Rows from block 9 of a small image classifier, named by matrix and row number. Rows with one number within an expert belong to one neuron, the router's apart. Each number is 128 + 32 x the weight over its row's rms, rounded and kept within 0 to 255. All counts start at 0. Numbers have three digits each.
Before each expert's rows are labels from the 100 images, of 14976, where the router gives the expert most weight on average: "strongest on" is what is common among them; "peak on" is the class under the peak. Only what is clearly more common there than usual is listed. The data: rendered rooms with furniture.
# router: slot weights (model.blocks.9.mlp.router.weight, 8x256), inputs 0-85
# up: expert up (model.blocks.9.mlp.up, 8x256x256), inputs 0-85
# down: expert down (model.blocks.9.mlp.down, 8x256x256, transposed), outputs 0-85

# expert 4
strongest on: brown walls
peak on: wall
router.4:070108066129114145127122126050141143077098176095127132133055173162157148201122104172136106101120056105107077101111107113147124117132099107096105124109170139108056077081204148113094163097114164158148160113120077109100070075177099152078100092122171092139117122
up.9:130194131127073135098164134113143096156172144160094123121193125137141121155114120175121106107131162033122198120054133117124114110127091081154129130083085110132132062151142105179200106189138177084112100159156112155134134102157145097171136132143189172130162157
down.9:127177148104119126108153166093189135090139102119106132151165144123133137121098090118118150099105095087166136134121163087207115079132110109105154138136108128124122084157102156108125122166126158153130107192157152165142101111131215077183122106162116165123220097
up.10:160085210114179132126123120188148091077130081101127080126105083100106117080117149066128141210117210137160154168191126164085114156053123126122142069178070113142091168117109139149089119144090105144134134123126187118177167171076150150104148149159114147182146112
down.10:188127052130167092143097103079099109112107077100118105154085113151119115187105112145135107081177077137106096051104130095132132107181150106118118097150161082162171089070158137118101126108160129110131138099145109110106158118118104085167135080086103105115073134
up.11:125154140097134134110052105188118136114176108152200079142134160108125090094191157116116119169107146071118105180142168112097097132087135096139157154166172146114142130148106129133103115099105104086116132126108167057111145089105133061140097194098120114073096137
down.11:172092102130144111169141092131062106164075076138087082108090070142060088103108115162122126087155166143115133083109088126068107139129116109157152102098118113136166127082118146114147141162143149108125090076135123127131147131095101053148148137098108160155109089
up.12:113170113053097098146117128137137065145130157132117126106178067098142167148055148122106105114079130163162170111104095145174146087113104115104131120215107104178129137135106163107160130154118094157060085159138175099212163127099156070151126095099100163164124115
down.12:149145094138088100137121101163106077134147103148142104109110066161080126153053099163116097067100185146089145139063088103119123113168120154064113121114119082150167123075105137121168150122108102098127088158120093142167170110102127106142131115091129100132026114
up.13:110151105140130076154047157140114108170154126140200085152122132091125073130114162147079114161139127144086148158144120145102152075126098138079158135095151155113158162106146138119092109126110103153143149145093129083155150168094112109137096136091111117078088168
down.13:162100105102176145110121077147087071142128032150152093121075097161140061136150125111169100076160107136054108103118162085096090184169145113119123095132121164164135126081155124111097142117142081096168128178144118137119158139100132105137117127128121083081050128
up.14:125116109133095120174051160159120135137119107143202057144116146057087088147129176110148117130127109111101149183100103162070133154123111140102157179116153155108135132098129174085078166116100056156159128134092114117131129118135091087114144154127130104090092155
down.14:123153181127145119170118099185105162167149048155149109113107072163112058084174168124166098084143155137085162135130133093108140171106118129160129127136138113139112165126155083141142165090101088073122145136090087097152118143070106108150125171110154112105101157
up.15:151169107128131110176117140137180139135127102085134127146094077132117146117095160140123190100110117103153128088130143157151170079134092084153121156199153095162118131072142209156131121117140152173106094124120107132196184080128116113191152131123128118110117119
down.15:143159128150120122123110109156091107129090093134150119111158138122088124109063099161164157115154158166097184167096097134093108111132124175162096156138153044118132082094115123072161123182157181097130087076143139188177178172138096116162125126094135111175164152
up.16:088198117081125160068081132133090148171166179100157190149167130222154143109189173143143080101109105069116153098084113122148089100128146112145121087129112116177157095188118099162185120072139160120121139150103074083103146131129152116132103133083178098106134170
down.16:141148068162108106151167096083068119139100190081154099166103130072140133145111084146045115143156088114129069085083106121138108096156133105103177135085164136135156120076082187097066116180147124162104119123153117165122146104097127069179143126094128105120136117
up.17:085204116128097123116084119147133102116152080130197155171138161077120105159123093110059103113077124098089109153134097072127164133144175151119131117120175132085144109119134192159129170111121126073054130139084117116092105124118125086162130152100096166110111122
down.17:084104104100153131158140097131119143144119117109116101144113157151094071137173192082185119178134079118131132109111122127047152152123083061193164197137110132104125142094179088101100145168144100137134050166102136127128085088102181043158127111104159125096166165
up.18:123171120160084094107171131112165097134156122146096103125172159170135127167084105142128074106116157049145173102061125106159152102112078081129138147047109095114117074173115073166172146187146175115095107187127114153139115151146138098148147122134179168139147181
down.18:164167138139125104093145146139198110072136067093088110175153156139138179136106087104153124110133118102140128157151143123200129122108088096130151132161111110129162128146092116140111110179168177154125107189156146143153083136134206074152095103175131156180156120
up.19:057139119101075143192088152171173117133154082129168136146107092113142133114072133122132164121110128109181154117172121122158145088131199125100059104187156115074108096118136160086154179121166123169085115127062104111140132147097120099146056031077093131145148139
down.19:111159086097171078128114138159133099159097064124118138148178138148049140149165168105199163186125115114099171115095111134066182144134105177155110181113104082147126145119127112144121121189151137130173100089146159135150119150127121087123170182130103124150138169
up.20:158103073134054159127136165120062115142101144123164145159173162168125116146127112120150125210127122087118119148091152121119138072139097062101158122124179203107134133142094129177120146157060186115184125192120117109114135093161127155129129161142127094115087115
down.20:153046133150083168111135153066090120079142150113129119171112216137184143169150094108110106112171080125160085149110155144137080149145131098127118095145110245177125095201144110157155134104136124143098160172166122133101108151168130141103099121176141132136135117
up.21:162154090126146122143067097112122115116074106132150071113203152091131089169123130104179083118104104071074126148121125120086117140145091090171173110161140154132119092105183172158174169141104135099126086172140146105173164060125162048114142145115097158068147204
down.21:149157118102134109169103139125171147170169016167167128108122058104115092130077128120116119077104172123087195137097078141155103105106092134142145150150143120104076120110152169084174147101099108107142147137141133100137139137093116065161149140132129131062149120
up.22:109141130143169136137134071106175167113116132120100157133093128138080137141163136110092149102102095159126167072066170120123150169151168167187105166141180052122068106145130147140099134103135107095118136074115140155095099117151089156145196191169155112124165099
down.22:114146180178174165125164124107148162126113106085094154124087139147126179112190077132105202153155087159129129115134189126149150139143190161160108154147153075137114125164158140150086069092177139110121189049160142170045114110168079192121111169170103125150175059
up.23:141118103119091117141098106126138101160113096094169120156144152105107114170142112104166098091127094112067125139056115124089152114150098105161137212130190125101126101079164175129131162129150115130174145139171104164143091078128129048146162164145132138022188156
down.23:089147128117127166148128144156156128160122065126133143132163099111133075094148156103157103090102152131123180157117121121141124120060091116195149160101154125094068117115223142080129141104116094101129148131086118132130124149079120119144144152153171150087255137
up.24:123083106097075145099135140119084102145124132207112100129195148119101055134079114098093068124083121086112141150058106092091110092144154115186141130123141174110106117175160178125144149123082079041078105087129133138108174149107165055159136169085091150084154075
down.24:143088143123112166136145082141144129135140082157104136127122127126066103106114118065095069130096158133105140129093110122097185173140134127127097126141112195132147141114143180143133140114087127094104054153106133145146128117092170145160136152127139179126131079
up.25:146130101136137111107088136153197097112068063104103099129179100087100149121089143113180123129117122109147168172105136112155131193119137160145114100188127080132157141067107205157093157154146131118118040121092145146157114108131135128136147106149105157161114141
down.25:156168146139151119160104091130127110143121006112118136106092087175074138118072106147086130094157167146094156095131110142130138094149126177072082099130104075148131109050070142143140090168130128127121077119167144105174184153105137121176114096098119098118081142
up.26:103205101120098162150141155108115139143108141097186131133132135128121133123191129114074165095188101101123172136102141171143168053146086105114144183186133110097127091113124137111113119148169121177099172135109088106110148144122088091116160136156131082112170188
down.26:149112045120129101140131150148116104119100096102130121172135138140145111129182127144154095070168124130118120147139143116119167155107114085134147110111137130157183135113098086145187160164196143112127128153115091112122105125100124079157120140143156119132113207

# expert 3
strongest on: grey walls
peak on: wall
router.3:084091096077069105085119143102131101129137144137157072153131141078119095150122088187093165105143070149136104092113121170146143091085090120122150123144149142136057104107159090118031126150090135170143102133079050118128093109175095123133098127171113081164066112
up.9:211138150134146094092130103182195071103131106114067139106126064175142172113107133121185151123093224153122105145178161087151144118070117116112139131122116033138152127122111117139092091170151133123143110138184195131152107108085151133143099099158122182145176105
down.9:101121093096175082156133126066143123084089000120079092096107077119102099136085104138152103102138118132147109067124104114120103151091133125115106109125103066128138179062193155141046090097136094117098089081110139120139146112126099144124165109118125095149060073
up.10:143090125146103150070105107133173074186175098118117142092089084160158099123096093131133154112125186108159083090140104082180143101118122149108144107139118111134087120144182121126168125106141161134157122163139116089157109062141116154111103119127127182076118094
down.10:093161077081144166159118178102129125144109000120117137134187104120101091087140123164127133072102135130147153150141168118105090081152125115137134151083097092081130126056160144107186109145102123110128100114075112121138224152093106157126115105140095117111125110
up.11:141116133133125203077166144149125104125194142171137079150072149153152078130133129121111102187151116123081148190136156126140049148075101092178202154146163149120051139157086071088077154094099117099143182156114137134121127199138142114132146142135160098134077115
down.11:147100141116095127113156174069087107119114081147146102153143150122146104155123136149122155094138110117111120151068140138094097106151114033148181142112189194161142145186156114118158196107122081104129128145134093135103107141113112156121127173145125071069120118
up.12:138120070119134102131147162095086195102117167142104158132146126135173134098172078166112162093109107104154037126120143143204154110175140113126138112133155149128181161147114054126133080128136167170102160127150108102091136087169168146132096133109105115146073104
down.12:127138126092061159092159154073099165095191178090191169201140216154157171181131126184096169123160095113176089138084130145114099068151095115107132134113150176146135093196086100132153144143170161151119144136138143102106119143219089112150104159118147103163113154
up.13:154203119161138164132173096162146158203119125131144164057142076116083111166144050125104116096070163116088160129153067096172090137118139179141170094085111114123106137122168161132128149104114111068148145120135130135108109081110120121134183188092172158117136132
down.13:137133150136143070137113090173134119147099110150124098118144094135105150146131177074127069116079088150082150127113145134149122128140102182160133149174120055153128116129162117149138126103123091099118182099152146117142125150075163134083134100119090194120159130
up.14:124072199109114125114113131129143114147130090159117089118050099114148108114133132094138106152072202114147150182167113088108111189081103112134171083037113118103098133173147080094129142099130082073104156112096152108139108179079123154115086121107148173108181092
down.14:132115099130156101129135126085158105081103001143076115106102100095098125128115096124139132122110135075140111080097113131124161130086119127132096109176096078098124102097214174112065112104152120120088092153120135176176121097116124148116169094137136130165128099
up.15:117154119167107165091189115111199101190146129164084173138121137177139179176117134103127112166099145078115199142124141121131127133083101106146111126102113121151062117161101128173108160143131141094114123154176150165126119223141129109123135112151162145181218103
down.15:146117084110085090104170126089150081103126085118098109144125142107136154139071094133092120117097158108127123119129117094160110086104079043083203156113136085171147090102084131109082164195136183145128064166118158150140099111127168107210152084121132170141134082
up.16:140144156150146128159078145135109141094176165154138159116084120107148135139171126135137092137143147115093092146098102080165088163127151130143110160101124096114118160139091106073108110037104090130123145100141194099138130016087165091119145108108097130087118164
down.16:143160114136146120131127133083100146110133076185109138112088094121128132113096096132100060102105171127110100109171121080150112147098158133152132104103120038119161131035186088143087100062131090101116113015115146096131163140079161123126153108100132125159028113
up.17:115156131100136108150104171193171149125138076164124099123068081126103094128068162157110133106129144150096175169167077092162075119142171151130123152082114113114135129126131122076115147086133028102105140082128141100073111152113114116126099164112102109136093141
down.17:137113192129144102112141110165130121126157000201091107081093107134083112111071139133118099131095193159092154148148116137135145163107130162117133110129106059136127163135135085118134144123110105081123125038136149104131124146082131165095127117111118157147025092
up.18:178109141109122135139089139124125058113113080180084130144080087150137132105128105069154089134125109113111138192148114108078085136103183082158115141100113131082122134132129141107147106083104072023115132083167176162157195118054184126115150116104094150100119136
down.18:151073099146162140134150116092121106127130000185050121069107116114097119108071094100114077109100190109108155079130100117144164191086162145153102094115115111141107131108178117102110107099127127102120104017140105126133112129057159162121158091118137133160068088
up.19:165157125158141122054189101135128117148192135150138201101125073226072112114110096121159090128100163109146173132149204094118076118090134139112156102129059120114110143122088163150128100140135145127153134143116160129188130126120211129147122147145150247189186088
down.19:093080091125155070167095103083135138104088080124082098115098091102136144174097150080144057167130099151137125062146107091181184166086141139138070122144089074167134119033202121104038071102134091123114135097103150141105121110091138139122157064124144127124077105
up.20:151109104146118112183102142101136096160081095137104137138096058130138106157096127157106147084110122226152142106163065133158099105161149161115108127086112153195119100110200180124140101119092104070080139119161113132070176109161088161109150183105141160078107112
down.20:083084142082152165130136128111190124142134000128088105127138087143136065113117143136129138096076109109136172162133137106121082147165127144113124106160068148119120131152192139085148138100106126114085097156096110105141105128138135200079081097111120148131120094
up.21:144121168106083144109165158131163072139159095153085077100106057169105123127081181104113114116116193133183143067169103085159173109096227100122160082089116120094097121115133185144211117133099104120095117097158172100107144133119146088107163112177113171119129151
down.21:125113065130153103151119094076119161096108013113045126114094126113110113090077089136127097075127136122159136076099102115131119141091129134124084106089097076140147134044139137172057100113110157149141061025120096124107151109128135130159146065110111119134091090
up.22:124094148131134162063099163082132082070134105132113130136052172107134164159180060091107069100160145096153128187156065101164105210084127106154160112086109087143096104163171128151171125098143090094072153091173153131084125108090137112096158146106078138122164157
down.22:155101084134141180137132112105159113124125007099076137103114102106111169093127104066092103091132161095153140108153108120124168150093184101132083123136114049108140110062164140125087113120187125147120090041132122155134125111091145172122123071133143117193143085
up.23:194131163193128119119125107140130080117124118128090129097066099112142170126097077070116100166077170146129123156144138122161125140068116101115149107096138090122075138135133121129139076139144120072140131122146208165138139129045124141106126117155131163122162069
down.23:129121088106162092157141118078122109088106000153086108091089090115104120119092105109145086116131132155152123071126093148110123149111120134116110104156095056121108149063191142120072108118120096119087099102112151151141142119108108141109171087125131117175072075
up.24:146117080114133129153108171133112174101104139173113188121116121107149071088186078163162154128095117163150034135155116126167122102141168122097171128087148147111154130165123121124138106136088130138127170115138114100033154083139155129130062168113081111091136090
down.24:160128121084086146130086129123103147101140179112192120153142207139125145176139172132153145130180101121136119106086129194071155098125088106153102148174179179165121081170122089145172161121157152175135138140136103074135139142165083076132146136141138098153124216
up.25:164113094134117139135118126112154104148156118135106150079103076158130085157089120149085131089114139136162106084136090106173145103154134144119107071111116139154112139153189130140180122093104143122116120145153114064118124079160124146109159131130129172056085111
down.25:083136125076151184137122148111163141135111018116110125163186122135114092110142143164135151055090088100142142167103206116123074085158114135159142148120123142073105131104176164060141119118100127130127097115098101128165168134109118176088068112122109118119155087
up.26:141096080162123147097150130101096128097113169104104158113129140126150184154135085137134076083118149119137092132113091130143147128163130125124099073131128141188132179171154075126167129109149150133090158134166112094108098120152128161086127173125158104188081115
down.26:119120165094108182102108151085147157129170102108138155177107173149175172192097117183100159150118081137200120145090135155118093098159150115116100117128109172140111111193119144143165152089118108147118135096122172123091135136201085205082118132138147121163083107

# expert 2
strongest on: floor: wavy; teal walls; floor: rays
peak on: ceiling
router.2:068099127092114115130166166180099143117162192162176164168198170132061142171112144113155142162126108127175124137194128123181145136176145175144123097140171164104156147152113117158091130162193099152136138164109188122116079168101095129148129132055155157146154147
up.9:157155115126148152149118069056120136155198149174112131077044134119183150135126119190093106095135129177097145110127130159106102154144168082091162123124137038140074163142128143113159085162156145160093132160201146118118110086170133122183117148143111130072126139
down.9:123102117191109121070145156183153116084169173170137164148177179128077170119135116096144144121165153068150118149104135092145082118139118178105081096177137167135129076140080142188127179125135126116151149094065120164136189109133141176127159145116091083217166122
up.10:090091176106171087156158157078147144089140139147095064099107082143192045133117082197135115115113143175128118087153091117099122222083075118096173166098122177166135160082157168134130120161145114175097106172118121142122133136171096116138158149120143121135139116
down.10:069080159097146091133161139111165134116152110067089084116157124152140090148128082109161081131134106175151136149095118102167116167169083109131149182116076124172157172099130163130072147138138129176133113196090080152136130070160107151161139152123144142130091088
up.11:181192209118132153170090082121195146100133132091095098105055144100179142079105121100114148172139134104119123119136157147129131173057114052131123121120070108109125117107111141151123065067087172120138127185136121128144142094125164196153146151191146114110149179
down.11:145159089162133099140139168147120109166190178166149169157215118159089135157123171155106151153151168132152138102152187157163189101114125191083131149150140154139148128129098150164202120169180143133136169104105175110102186158079106177175176124126084173139168160
up.12:138123109199090098063139158118075121172156164227105121078076117152109187135154141053129090121127146118114195178053116101143130128055156142159105128133145136129079099178135103143076066119096119139152188103121149157146140150185101140127151143192182120159062110
down.12:163119121059124134094100141083154139111078101077104090117091101149162141129164080157171128100139113136131142187111096096121056153158131087191131134133091118156172119075134073142095155124164068132125116118167109144128111097195116068069113153149196066141083146
up.13:090105143113179112108157085119139139200183128068073145200106118105146122126136109112119154113148076137142184114122127121145194163164144101147109168135158154088092122171127095057127168176116124150181125133116107157124086120097089133109133072109086100110129087
down.13:109123149140157123181103151068163143087081120127139144114118065161149091149166136155185148078148090078153096103158104098132167108080118085109121137146069101145135131116186159126126104027097133103111142147104099062116137080129165097109164140130141114105156148
up.14:115149197140156138164124119134147091104146051143127112119140141107151098082140100113134117131081134103129129121152172175145138142122119096110103153146086109145120172124053150054144056078112141125074113132121120116173142069119126149098133104170119134112128072
down.14:134131096170145085133176153152122122156168168173124152169211129162100117159115161174117169167144174129175131115149200144174199128101127166104152150130138147133163151148126148162187129152199148123153167108099160126123158159083124163192174120103090186138188132
up.15:118121141169182100091111112166117133154068142094091129181089104161178127145140129172146158135185101127104141158121101116166135200142153116090115131116107108171128107121127126152128133150143168066131081162107089143070093134143146121143102121121184094163082142
down.15:106123116099142123127161157117164153166157120123093106124153106161172137104159109189162139092128168125138160163147068099123139183146096086111192179102107144133189173141153101144197170166170149172147057094085107136130135095143133151169159170102138089150087131
up.16:103102113159067158156109079146120129174185155148098176132067153146162103144104164153119099178202148147176127126130155115180133113089139134099117106077109134087153197153099096128115139060113139101087138093074105050131082125140132143121069098136202173151136151
down.16:122136158051116124136096094140135109084045029068142116107031120112148143150147135093165075083139046162059092101099121154097109129114133116141111065151136108107071106110136123097113102121072139090099102121212154113152062133096143014110064143145173124117108130
up.17:140106116160144147114178062147089112123107129119113124070095192108145124112122124114121137226141162148092099116144165158123103189061142064169175109085150124135133215129110110152088140148145174131126075110153118171181111100131162134138138205131146117115089143
down.17:139064134066123149101067128125087102134068117170111125106107126139158117103141112130192129105089134137100120190169112084056087190118172067183140091089121106113112132134108078129101157122168143058160118171175126159175072131116087115087094115089183135102111113
up.18:205235168096111184148108090118154142120132159078112108095098133103177154120161135116100078118141142178030116088158108170132078156120076078121179135141140074180117127051129091137169131089115131146143110166171110081139157046144117142154166169140147092139118182
down.18:083117132164141084141155157171136113122166139191137137129149147166125114134116198118143126167153127132174202150138171134147193142104101170086134155123112107099139138172087114157173125186165123103129145140068158139137127168052168163164132110113109152172151138
up.19:128150111152110082090167059158112101176161181109135126108057094142179143133152147133114050102174161188137108095114126086149099131086153127135138105082124162151186215135131092180139127133134156072114149075130117089134089164138143121176102192180219146115087133
down.19:112113128077111082089078115104116084123074020111105128150056101133148133152114130106196094053130082138102124130094076057094048146129157113118116084104068116134108099132093140123119142186114104075113115112162140128149069122134095077102106130140177100149118123
up.20:106081200071183111155137134100169202089133149136040108044116103115115100160125056167143142145147117128114096063160112102112149205112117087115166125116116128120132165080081106111117075127097124181150053122147178085115101079137107101165160099093164111162150122
down.20:043122193089124105136153147150183120116166089089092113125159134160137105207090094141151042119148116151161128165100128118171131153132117129137116119113133129127163187142124129114106162095112129161113125197112092098139104088141086130142095149097162158117082115
up.21:155193146122181157186163143095089155149088093086113125135127129051155065090128118115073141126107139166101135094209112188106161165157174061069170088132131112132103184120132170144147071138120117077064111126152116123121168140089136128147158159122070115093133159
down.21:159097090206116113136102139137125134165200186195137197164121158135084156137107174135099188140119150061153161116132100133138169088084140141087102158121108105094074076163142175128170139130145159135164146120091144143096149147132133180136170081135086134117202175
up.22:119114107150123071122086134134080177093106105209110099154126130123123173114122127093147123126170093115155155159127147116129079136126144128153095121118168152125109092117075091112110101153118117125082107099090160181179162140155108142131131153143159000199114136
down.22:123081063102123170057139109128150113134111186153097146133168144120123152108155071188141175121105132136171102146157152086147061149152163106162143108145169121110147117087154112125116192137133117185121090121073105174078174093179121135120163154097109083174135089
up.23:149121187083158146151109073125167147136147113178102123120144095095180128091144122125156153123143172093065093098140206093188121169111168069113145128106121140135107142149051078088145067084093125122131115184159182089101112085090203154166112137148108106047089132
down.23:121162102175160071153201146134105122130174148173116133098201135124044122145084146154104131109144195117157147064162137159151159112106104213082152100116141145136175155174146154146193112184131172101154148077112116085128167180078116167165165149089071160174150151
up.24:163135141112163181101171129052119071132094093143111081121120097140133104064157106110105128108124108130105170155096123194097099119146142070115207123152114087149117150148159135165149094117177160114079145093168152136145156163119202128147229128178114108110172126
down.24:158098058182111123103090111115112119147179134163172158172106167092133135118115176040078138111099160093118117143166089103132122146112163120085131168118139118144062067150108152153124158115147111109126175135093147145087160126136146221143165091156069143139139152
up.25:095113133090076142075118132143170100159115139164088134107119098164180110157096176156156116217146118120155146130107195114116085132089134150113119049076136114110174161164110068136142132038184165067078145130092152035137095162139137114092099079152213161146135138
down.25:094147148036104132110090082146092094111073063104135134105057108144163129123135140138176102064114072171072127108092117147106076121131116129152106072142129121097077110103113097099132132177097139084099104116164126143156058150126149028126048127145213130121100118
up.26:122124137077117138131089156161212160161065129120063126110138158095156137102145144170149137167120136110144096114199140106129120167093181094164107069152111104098128118117121140115157123042088158187105085118127090109162149057139144172138125123134166090173099163
down.26:113120111144094102093173098168109171115125180165129173146168164116068168123084110133087139098143150148159127125142118138189132106142122186101091076149188144133156118104097145173156129150138132174102148122087147125009156150094078127161139096104092136170129112

# expert 6
strongest on: black walls; floor: veined; floor: spotted
peak on: floor
router.6:134116109148092159184147096121142143126115110131164132137103145161185113145150098168089100038157135140129074163111093115111133144186104121148173149103149153150179118123166127077188163114114117135061112115127073114141080125147141109127084137100179089132070137
up.9:191168182125156154113158127140174153094127183110067094090125127082120124141083124115080101151067133165130096091179135118134087100095188103131138095133124170122123100154114201120101143105108109173157174166132132099110151131145131152093130143177127149157152134
down.9:128121200065166157093186114135174151085162130088075092086161096130130101102117123158113144087132137116128100114165131152135086131108103099147187098151130146139136173108097118158141151091088165127134085122128121111105120158176112085183173157122053080127152095
up.10:149145105124169082136169130114092114194139135178089141137167170097106178141092151161151178144141142163096160010124134153230125086123152184149133140113120160172064102118114097107139073208070130118132133100184157148114134156152156138166169151153119126107114139
down.10:153091159071185114127120210107122133149154140123120114120179035201122102122127085203221198116142136115202153110159123076114094114105176100157120135141100095156186188144133134136185106113180129157165117102151140109091108146146108146146161126091115112112128122
up.11:194129113166123114152083117120120110062140063117139124137138209044122110104121104112092067110141162124079127183144129164147129201129119101116156131144153093128159175149116151146094070137166182128111127089188130116118144122086157126118126189153067113106096200
down.11:133093189172138102092138176108073145151138180177099144136083146184098169157122124170112166129157130099155185156171117104113098117118159162138101094063035126176135082140090114158070126134119147161177165139175190140132140180169055183080138123135129119134148129
up.12:187072107119107175180069180115104109151120106127078128132091100134135090070024159161141122115094152205173163114162086173104130121110124122151101131155136120131123100102123203134133176100160149150119092129184124140137177146157065126141116109127113156135186148
down.12:092127159169095122120171124164148163131150132144092141112058092133163162114155111114152113108171171130105133146109103103135129141152121154092103129103097113131100135112103107125083152144137096122171157121137146176149023103144123150156115105160173087172087075
up.13:107151149111106064111066146192180128073168111122128137186101173134107141151104152091113092143070148092168142136154128063217132171106199136109081080165119190097091090169113123176103198087061097170111151161085167110126109112093149211122113137164142170131122163
down.13:136127118135119150130045109102112107111157092076157120162118146155153103112097133107097124212173125172100124105101162152143140136190085160125107107098106101137108120118184076107100107142165159090078128091107088100131139109091121173087100106120182162115075158
up.14:094159178061124114105058154123136107130114138133140146120147182144159200156144124153128155163089115143137113096166122123121106096108196139097055152117083115138082067098104106186130112119081113146113171183114170105114139113142112147078110109183131124081150168
down.14:128139054106135139140085130147138151156127151128150115138188114139130085154178114139139121170134139129140123163104151164133192147172103150146155152173128117112125152173151094142203160152194126102105148122079133102140122073099149103133159095121115144138097255
up.15:197153114083132156142134172092173132115122090154078070097087107140129090098086105145162076122187126224136162131137115122155078165111100122149154122187130128179162139080124117180140144108146127157117103104205151126111166104189108131190190140123141146163155152
down.15:102174111092091157086143112157170098106175104163134143111127103138163093121171128141146119081162162118070133166075134120148075115108125151091131124148100160139062151108079103120126135117146107095136126139154132152130074065097167098177114122172185095110102096
up.16:118125117124152130094118192133155069083126097108106117168200123133050078153121186115171153172135161113196134100140142137094164108079116167135127098083071177125156147157088145122104122139141129108138131090098124101120134157081108125077134117135105119164122146
down.16:128045114111120135156159117116146184133091144129066114135124147098124101162135114132177123067143118115108138125091091119157113130059109137149119134146192135128086080126152141083137170138115102166139154093147128159149092118165081142147136079096180101173125146
up.17:100147169126142137074141129118142133114107115139101073091125171086125185072164125065144153166062145111090169173116146151065127140085136147102164111116097119130139122183111121168062103140160122130109096150099161145173119131142138171110147146143101082163107055
down.17:137120156124142148078159113179148132141148127096082107101182152111118158144114128081172133149073124095100137123111062169123106123153121185156108092208154146162130158207102083201152110092097127074160156117149139095134102189084130099139142146107093111176103108
up.18:157149141127125104110065184132149127118134103145112080107135149134141162185135142099156090135127118152193139153133115079149115133080121117166142082179104103188075110110145158244158142091150136099145140121127169144157146094153127121152207141146140153189147175
down.18:127138129157129128149112098149159137156162070139096131147072091079167138127148109188141104093130214130141155147124105101174134168077108150139170154074107119099125166103116104114117154151088117106124087120094131115164094126139153158132135169147165122163065123
up.19:096201153095140086137091161163136122073168075104168116100092124074118098116141139118098109165115158167115170158160179189164152127093128105114149099150061087104122154156088127135126038125131103164136160108119179084165127130058110134151119129121156186104119134
down.19:111119120171144159165128100098152161083087085170084103117074125060122105127136078145120086035153164093119123134089084122143095164100098143126146146105127093108078125104157134089075167109054106112093120094111105099186093095124131138153141088113147084177054110
up.20:116124134146132110114106096198180142165150108093104155099167112165140137149109112123176129132105182127081155150116147095136131151122122140181061141126125147149128102134111131111124104119127161194255093126144140190101123098141130170156113143120117122112161087
down.20:138080088103106163140113136152132135119099174086130155068183099113119136150124099172158103055130166132091104138083143092106117081147130128186037150126134118131133058104116112098156057117119133109190111124151133193129195093145105108150109147134160075153145108
up.21:163119121130125152133117107154158148133119205126079177053123073136100099130124091150140129137102158160113108099133143094144142161080211126176087120102130087093122155137088174111081093105099123173225158082154125116053124127170103144136124111146099150173154106
down.21:071100207088140128107130180115142110137119137140128104096147064107147142159146110156133099083141132167103119112178130086147083121112161081113159150075114069161146109109120104108128102116083111141145158080078146159137138141142077149151136155117137052117125067
up.22:117094158106103114114041148157127107108154113165161143160100177168176146138113150118137135174140129119158108133146150040157101115103149084127062123079123160148106031145102086147075134095082105133110168203084155104098112121110131145136090084144170131114126182
down.22:143141045099134129126097129117103084127126128124173136157171149149151105158173125120166095156126107160129121139085169148153140132186086127106137148161148136154137131147167066149209173162189118101066183122095136115143140095084169090163141135128150155077091227
up.23:111104157035132123123160072143146157118169072147088098061130129133159109130079161142185084117090165135102098098121150168086106158114111091148171092111175108102178159126102075096105106146163179112129021169130136099213111113138126128191107120111158157123121081
down.23:144199093147114106117081155116160117060138182112139149141179157099117167128115157145085168147113109083106105095152136158175148041134084175080076108169097103150104099105133179105145092104134144144122165158145135109145200104116166159126141059161111094154134132
up.24:126195124142138095107131142151111122138135143148106104157109095101128123139083163093136081139061127144102107146113095069140083103139149175151142091061140114122108123188157131138118156113099090108160164130156150093087114165112128111106132149134063134155137173
down.24:116137154167146153124141086165157207154156138174135102124046131104168112110155106109122111093159145134075190180128123106178043192138154131107161141158118121133130139153118106117089167114131089163126129147121130181139045157133167165167103130096139136111095078
up.25:128077118086119122128186130147144116149154089190122166124163126126107111141085163134140185165139147186119116062125179138200112100135123177138157103155157147121065147122093114065085112142093150136130128134133181169143128149094162128196142111088148178117133036
down.25:148155187130197120129131170069142144095146085132070091126149079171127114095135073165146138082162146104157145118136149111151073110116128105141128121166131082172175147102152158158145103097143179140137136099139100098134144122119117144165161089157111114141139106
up.26:134198146099111093109100155143130133119104089097114100106149140183104187101102161090218144132098098147160162142096104070176120124120110168149093097151096108153117054118145088221188181131159158088114155159130123148125104141154108144109161130146139151171158178
down.26:110205101132095176154094107135151153143179071113150130160117136091218119127166096106079143108137157147082157156109081150161087127134110137121141190111113101133083151087075124122073116103107103115110073157096086124148131101160125104140089149177131122134065109